From a checkpoint of a small image classifier.
Model: 10.4M parameters, 32-pixel images, arch convnext, activation relu, moe soft, num experts 32, patch size [2, 2], depths [3, 6, 6], widths [48, 96, 192].
Rows from expert 30 of block 11, named by matrix and row number. Rows with one number belong to one neuron. Each number is 500 + 40 x the weight over the matrix's rms, rounded and kept within 0 to 999. All counts start at 0. Numbers have three digits each.
# up: expert up (model.blocks.11.mlp.up, 32x192x192), inputs 64-127
# down: expert down (model.blocks.11.mlp.down, 32x192x192, transposed), outputs 64-127
up.46:530531453434619502518441428442528691511555564544497614476439412594495488428533497497504516605510385502430332539516584430501516626534369355482458480523403449283444391543478516516496447553457566
down.46:520530520441507511474485557479473585510502503467437490529482447435460483499442504486519518477561393585500497500492511507487488509489490498484593502490422450466582510559525532517491558514512561
up.47:520486481458541541529499503486503583469469457532449541504478539484528474501528506504469487472462473483504564532523533536489504496495563468494446567529492517565513499516535527528512496496481501
down.47:486515496531470513504506532497496501487509431452542546537488533507524498536427482560507469526483588491474489480509458484496470527504498484494460528478498507477424506520550481520499450534483468
up.48:509481444524483544464480468465483471482512548479513475515518462499477473510516497495521421448506492473480506456503489497505509468498529506477537472501484448464494481452512486526464473473440485
down.48:493511519505456535511540518489507483491509523518507523503501511501542493501527495501510483498492487503468461484485469488508468542495499504461510500528484498532535495480535477481500474544480505
up.49:490548453399621525599549629586531452577517448522267572523492506444359499577636498539536276571481579528511454533482414603496450523506493438482501471464511527510423542449598578485408562498562480
down.49:542410492475565559513540459346347439497512552511629485562495574429561563650413470508665458676469598642479414497531672496490492461585522646540479497476480590685489459496360535567505583398529473
up.50:496518506471490474502525501477535482505496502524495506480492480497425469494534551506488516478481492562516511521482438536494499501497516565500476508526512494482517478485536500492494497485520494
down.50:538524508487447494468488476486470530564497535460521433540460548557553493472566467450460539453529535482467514494505505506503503506476469503491480459535481519489434492445482504510496546493518485
up.51:472457507417483499542486484462502470491498498508464505508491479508437451500484542499480532467502459523501507480483473516514478494505475520487502488514520465472485508508474481495477511540473490
down.51:512548479566506462411459515533538518498524516487540511507464525554509507473551494477516446504466477435502517520467497453568497501471537495484457537521389484496492496469475496517502490534483459
up.52:505530500392582554506472509523480510486505497497452478476511475522516469500473472486480560452495506457504478457475511477473496461501460462494515451524505477447459514492473502493487558517513481
down.52:511490495566540497470483521473536504473490499490556442483464426437477499498534545507569488521485548541547499529505506492504476453473504452488476498456508476400536498502499494505517469505504436
up.53:544526543511381518482510451484452548536498450497481483518485477462484510474477555483463551483490406452498500483501523509481545479461517484519470537494475506430476439518470459469518465506518460
down.53:517467501586453503511510471501519471510499516482552496504542415435589490540479567482530451538511507539501493505459548429497472490495488440481454468485512537473487481534550516488503519480531579
up.54:493514502439537563521477457438484485460534465526503478499486488536515472487455497516526526495525484505482480469524499477466513482593525465485461526477477484415500474449490496467468434461548518
down.54:477469499487503514495485483489550498482481493519504527504499478529463516546472475492530449449487507498496516560494427477474539528445524362469494481551589510464487521518498435485484512418547544
up.55:505485474457507502526504489447521484506518497495458481490503488504449486483525524500470517464483481525514515513472425530499482514505486533483481495505484477490504484480501482529477508515495501
down.55:470482480567508525454463504486541496536520511467563496492478532536505467477541506472514478522485509472509494505519516505512484510483523469467487456538433498519505511471471513474499530518461446
up.56:499496512418447476475566511447566437482488479514455501473511455500396473457530562478449590434463446627533522515486353566519487558521486616493464492513458459441544466472552499508478531480500490
down.56:529579481533360548480407512457487478579495553450600466534452564694470474309619423429494608459517471427483517479506495484548476479504523485471459454488421513474500494410395542508485522504493401
up.57:522523450506454498489515470508512496512506483525477537483488516483492505510502491505490542480528509545534461509539480468524486475528497564494515494512485508550514481520503496502482523514443522
down.57:526498499500501532532477501506482513518503533542504516516519517478505488544462467542495528519489497539496524490488509498510519512523513532543491475507471538530489488466494469501488496505482535
up.58:500482492482487503523493486461517473494483491497486498496506496513475478489515524493497548489502478529514511499496466522526508483507502524485507481508503471483509493499501480503499498492495492
down.58:510522484553480491495455486526500495517522521490532506516437518548502470487547481472489518477491455414515493528464473514504503500490529496499490487504438518523457496449479507498505463511502479
up.59:503503517461472510490520530504531495488523497492499451507534464511497511472500519492529524484488476507489494479494457506513520548508522521501483496482466506495528507520499531483500507468526501
down.59:518514533534456505534478522471479455566495515494521466483521457572483467361589457466521522545543512457489555464485505468511531437507465518439497454544502512479477496510432533495509572385511432
up.60:516503489500511502510504505501490509503503501498495496496491504502498492482494507491504499501496524493502511523501487482507502510512513512496499500496497505506502502517500503497508502503508493
down.60:529499485479499503488497500482512517502498501497507500500497508508499491495492509507491509502495502494514499507494487506500513486508508495503502496508501502503508501520510494515506506482506511
up.61:519445498485556470474506456461495505477533471513488544503515551522540569474473522493452522460490591489487598493505531494535510513491501500509507494523495517470485490529454524477471532477437472
down.61:518464449434453527527546533528442462549489461500529543512504469489455502453562503536493467495525515479516499516491452489532522472501460557484496479518518494505440531515508413515491503455495547
up.62:479434516426605538540470500484414531551520502508427522489525555550478523516636492509510477487480506568495545490514486576486500453501454459506485496429501474470498488510506454521457479505426488
down.62:487533491568466482527496488478424510486506536472570521508466561564513440479586484484555516509531377519511482456492535564505531500450534472508388484489427551487520482547536529493499489479482471
up.63:535501502483514494484502522501493460502525508532488514518489520493500507495451496505544492496494533451484520477441476455550527480459528488476515500533513495493496518507477523502476491489496511
down.63:533466500491526496492468519486480505467502451456519548498516492510498494534492494515498421500477500496521470531510521517491452550521467510519504501522534551529443506458493598497506445455458530
up.64:504535520486474519500555501498535460496505488502493470505506456479441451475540557495494528492464503602496532522516452548522538532491532568499486492509531484497527489505549507475518484489535519
down.64:520537490442439513464535534518430464571523544454529498544434533609576521445570441394476561501552528461464495491520452540551559438458478444458539460497485493470465495481444500526457500547516470
up.65:475493477503486506478492507526501508491493475496448516499511524489491491527486495501487513479480503514494502515494491481514501515506477492518533469498534495520524473506493509493487512460522506
down.65:510494519514507511516475526495501546489488488537487492514547478485489481504484469495459497484469500536543508508488546490513507544548521535524577480465504469494471480518502532490474479481495518
up.66:510480516607556446577489475490539484500461509533455495450438587492558543450488508500410599533426538467500486534513473529453472541469516491551440520488496551477520495488493523472521491543446457
down.66:451519520511508439496479568517526497536484511482558491521516529493525477485539493490504520525533515517518507490526444484505513512535478528519466493545473504543467527539477545505505475536450428
up.67:478454462428650562522359528467467540524519533509390496516542543488510482548567484485584378435496519472518409479513513524461494439502503482482489492455543538533479478482538502537534519500567498
down.67:511479491592563449510464472537479530472476490491545483467563540480531507583532553515510391470529401460515518471422437553453461489426456490493514567545447487510554487444607538476495421462550476
up.68:486501516493490501505510498451510487495521481490482471484505462494424466503507525523487513491496484559523507508508436525491491471513498549494504478503507487506498491481527503493487512510491490
down.68:514552503508497531439477498474537500511512492483535485494453519508560495491554467446520497505511467484482519476512503482511484496473496459485480500501491500520483505449528488461493491550513470
up.69:480508499493585494470497499495524588522438502465487540508469522548496560519527464476461541419507532534482492510540571504520514578482456537537510525526551396433465433468441491402530511411447544
down.69:517473544527497467452514473514511479590520444477528523460474455488399521472463534545473533485418645494528485518490517534531530501612440491462496508523456354393459515495375541508475507480476505
up.70:486511449560488508488506496472547506508501495492472481499596549532508490482504476502526508449540507518531545526537507474454561530480527519529543454481513524561519512464486466518588483499489527
down.70:444448487403493481485568506589491471534529437475469546475541474510539491463408517519479492460450536506498513506502475518525493578509487532573472500509491421492528496479460555454471511544489529
up.71:507450561448578528524497486506488533500438449437500423577470557522607431505458489498529528425514439470518482454508507508475500492459567520458444471529430604535526413479513430439608472430589557
down.71:514533441530472506508467523544540503453503495506530528559491468483532535541457569501468451480523481438491519467513486457510431489484437464484527537450471469479495525466537501505549463484498415
up.72:481497487546438505487500502514527503494530473529456502533539523475483526495517495526502478497483518520472521505471481483467522483461486508475505500517530509539521452517481500501472497468512508
down.72:541526502478516518546451547502495488529499462561492510507520468511524487462473488483434521523434520558520516481461546514563503550504535630547525446552521470488501494506536487413497517482511555
up.73:468485480532440530476457544576524570483513456467436501488490550494509529530489525520473570470485503527452516511473487440467486509462448491531559447499595484529497428514498469492469510455529497
down.73:484460538536496545576473515511557555545483438544404518504565381466494523444382483513362529443394475617526535568482582499565579660595609627588633435450580392402559462493502463479549516493492477
up.74:491517531406462448514489546470490528483514494495465475494565563473456489531487483496474630638492501446448470464550536562452482524503558420544503514530477541467525479507569516524473505504513571
down.74:515487504522513559483436463494509444511500476463537521484592470523550536483527498482544498470514499500507521468511415514526485512492490434490482486506501475494469471457512499488496476460520502
up.75:481545522503503533502475506503502501512512519521485490507506488463519526453530442498521454489523514499531511497465510474512521500477487518449535504506508450515528481497513510483513484541465507
down.75:540504525481538541470497465471483493475504568502556550479507492508481470502491449495553447465467496482506481491518531499531504495525467482499468503513509520544507492476483456492456559544439503
up.76:482668455469571467471441404433505466443517573443516412460549495524515534455571522507530444373520539417597487501549546365549442499524493634489521505580431419581463512486434493394447470547419499
down.76:496449480449605484510536492567536464484504509481578496531519467439513474455490535478514462475526509593508452491523519590525434495468437426576534525475452474518552554438548468497524529558529546
up.77:508532484432462532438568452483473545519488526470452482480484463507495476531492505508463546476487535490477521546492527458518513445529494584529535462505535457520462495493557491514533497553485503
down.77:465581455577513541393574504477536558464496517535504495403442489478472479440436528486526479507510609512422520525535472481491515514471492465436553566494515563498523529511519451481512548615486519
up.78:499457494523548498521518473483518503518473484490474524543511522517483527539509490516499507457455558506477444520484502504451503512473503502511503475477497492514534501509530500521485489553479540
down.78:525536517523495473508476500522483558538497445526459461484525496535496495535465518509483514489501538523522510504486431491510496501520474519512518523523510503512507507515518504507501483559469502
up.79:467492479456593538509466498478538477563447517510515527439479516493474497514434497531471517511475462516467442567488477557499542464507455521485519497480488420446500473456469515510473511504539481
down.79:516461486517532495472517447423520479460502512473491458454490435498491454526534527505485508420555496494580523493480519488474562460512458530455484530520523516432500496522515468459501509507541511
up.80:511465557453465513503546487499458537502498501467493485519502477501541499459438477508498568482494515483495535519485541456499542497465500503501503500515537498462515524523495474469529492495527503
down.80:463569486533480483470552492515500484436503490457502487508500455487526473456535495494506459516473535496500535508540454426524516478416494461463522478514489527425477503512458487509501487480519546
up.81:498507470532461440504505469465527473522506527531517481498557463542537523478492476508521493487484492475490499471495551459477506453484522527502523514520516497523505498478418514517497502524502518
down.81:520489499513549541453497556515518473459483455557546544526450535427575465545450519492476451537449543626459477491551609480490458540515533536556470489510578604557464512476490566519437527543544570
up.82:504340668414398437489577527525520592491491535420528399525564477529602416469443537501510664502467458392445488499505644416539557532461459411515500471421614550442511564520467486421586529504588467
down.82:480573486621360338526504545536549467544492516460482466480465419502505559389511476499573408533592346430611543601534431473519585486388517432416520451484450440450575495503453563571529466434533545
up.83:506579513401601611522522426454540659415545454514433542471485518560452390478592502494537384533529456463462427498498503495436487553495507390437418454495388526504392349515565479443395520559481539
down.83:475481461589440526490527541518422473495472454517514532573493550545485479565472480510569466499543538548472424506525512415624445504480485487522534542440516452516492510553526472515525516530497524
up.84:495506492521477465492519515486508501508507506508489497507463501507488489488530502502508502492497523517529499502485495497502508512500477521525502502495484504482514481495498497473511499521508511
down.84:494512493505491509476496481486498497512503511485510509495509479518489517505541512509485483507506501525516499498496505476499503494496499514480500489496497517492485487502486482499514538484514513
up.85:499532518535493467399494524505496445471523509536488506569533511565539497520494494497498503375517554469525547524434493510584528516473483505514496474510474485517515579488521515526479506462519522
down.85:535466500500517533505438507504479505497519478495503538482502453497493496547476540492511440512494483529511493506514489467505483534482473480529520515500490496486523505485518539517505449518419446
up.86:438419447465616647534453468481455495537517571488408568508537483512498517518457468497501564464525496437504541488605495534524488507526480531531511444509455475491511546489463482493501495471496537
down.86:477567526593590575503548527508506490435486514490523492538514436489555453523462482577476560442496449405505512510451528617486453455527546553511504569472481488529518520493523437562526525527475472
up.87:517513504481470580509536496461505484478530512466524492473549493511461534491519461548451447483503555559487483521501425510474501419500536512514534467547454425529464494482543504537472469488450472
down.87:491524489480501552479503499518498496497451407586517567503507510483525443561507479541459502422457544552554511478462559481462486468488519455520482517519532518564585513529589430483496471518502491
up.88:475502471560553489491491474493502490479543518497484458458488440517413511501485512456461452455492496498448540502491453509520498513491452508460499516511479476527548468510510518481510472520497504
down.88:534515495441521539470520461469457497497499535451539467482504469521507512559507507475459422458514489516481488504493492500512474484487502499484492493512569500550493510475507456514483548496523479
up.89:515535530494521479503539571474502548551477502473475515442601435504482550485476522480564449311504656493486466557502481547491522424632426474566520375508483483516510417510483536449585494447511578
down.89:528422524502535507417564448567527444541477511494458458476541339478451452432481514490496457420488636496511517480520505488538560520600418466486557608491438486408521523516478469470490568547488488
up.90:487498494495526474532481532519517484475496482519509519493527498498498482497491521517523465556514510526476529485509460497513475501484477516516532481515537491506512528501495484518465479513513521
down.90:519492477499505485511494542499484460479517535511530493464474495467476524502496490493517547511493495509519515472493520519487522512467513479475471499511518518533533498505522479515494513509529517
up.91:482490535469467474513482531492504451486520484509474506502542495513471519496466501462483545482488487509515486474504482519497481475504500462507508501438460526469500511479506510490500516500507479
down.91:526481520536403549533427489510504450561493501518475487503547461568556471453540495505550523499543499509526542537519495445535503527493494462492511464486471501483525511518448489482527495437473450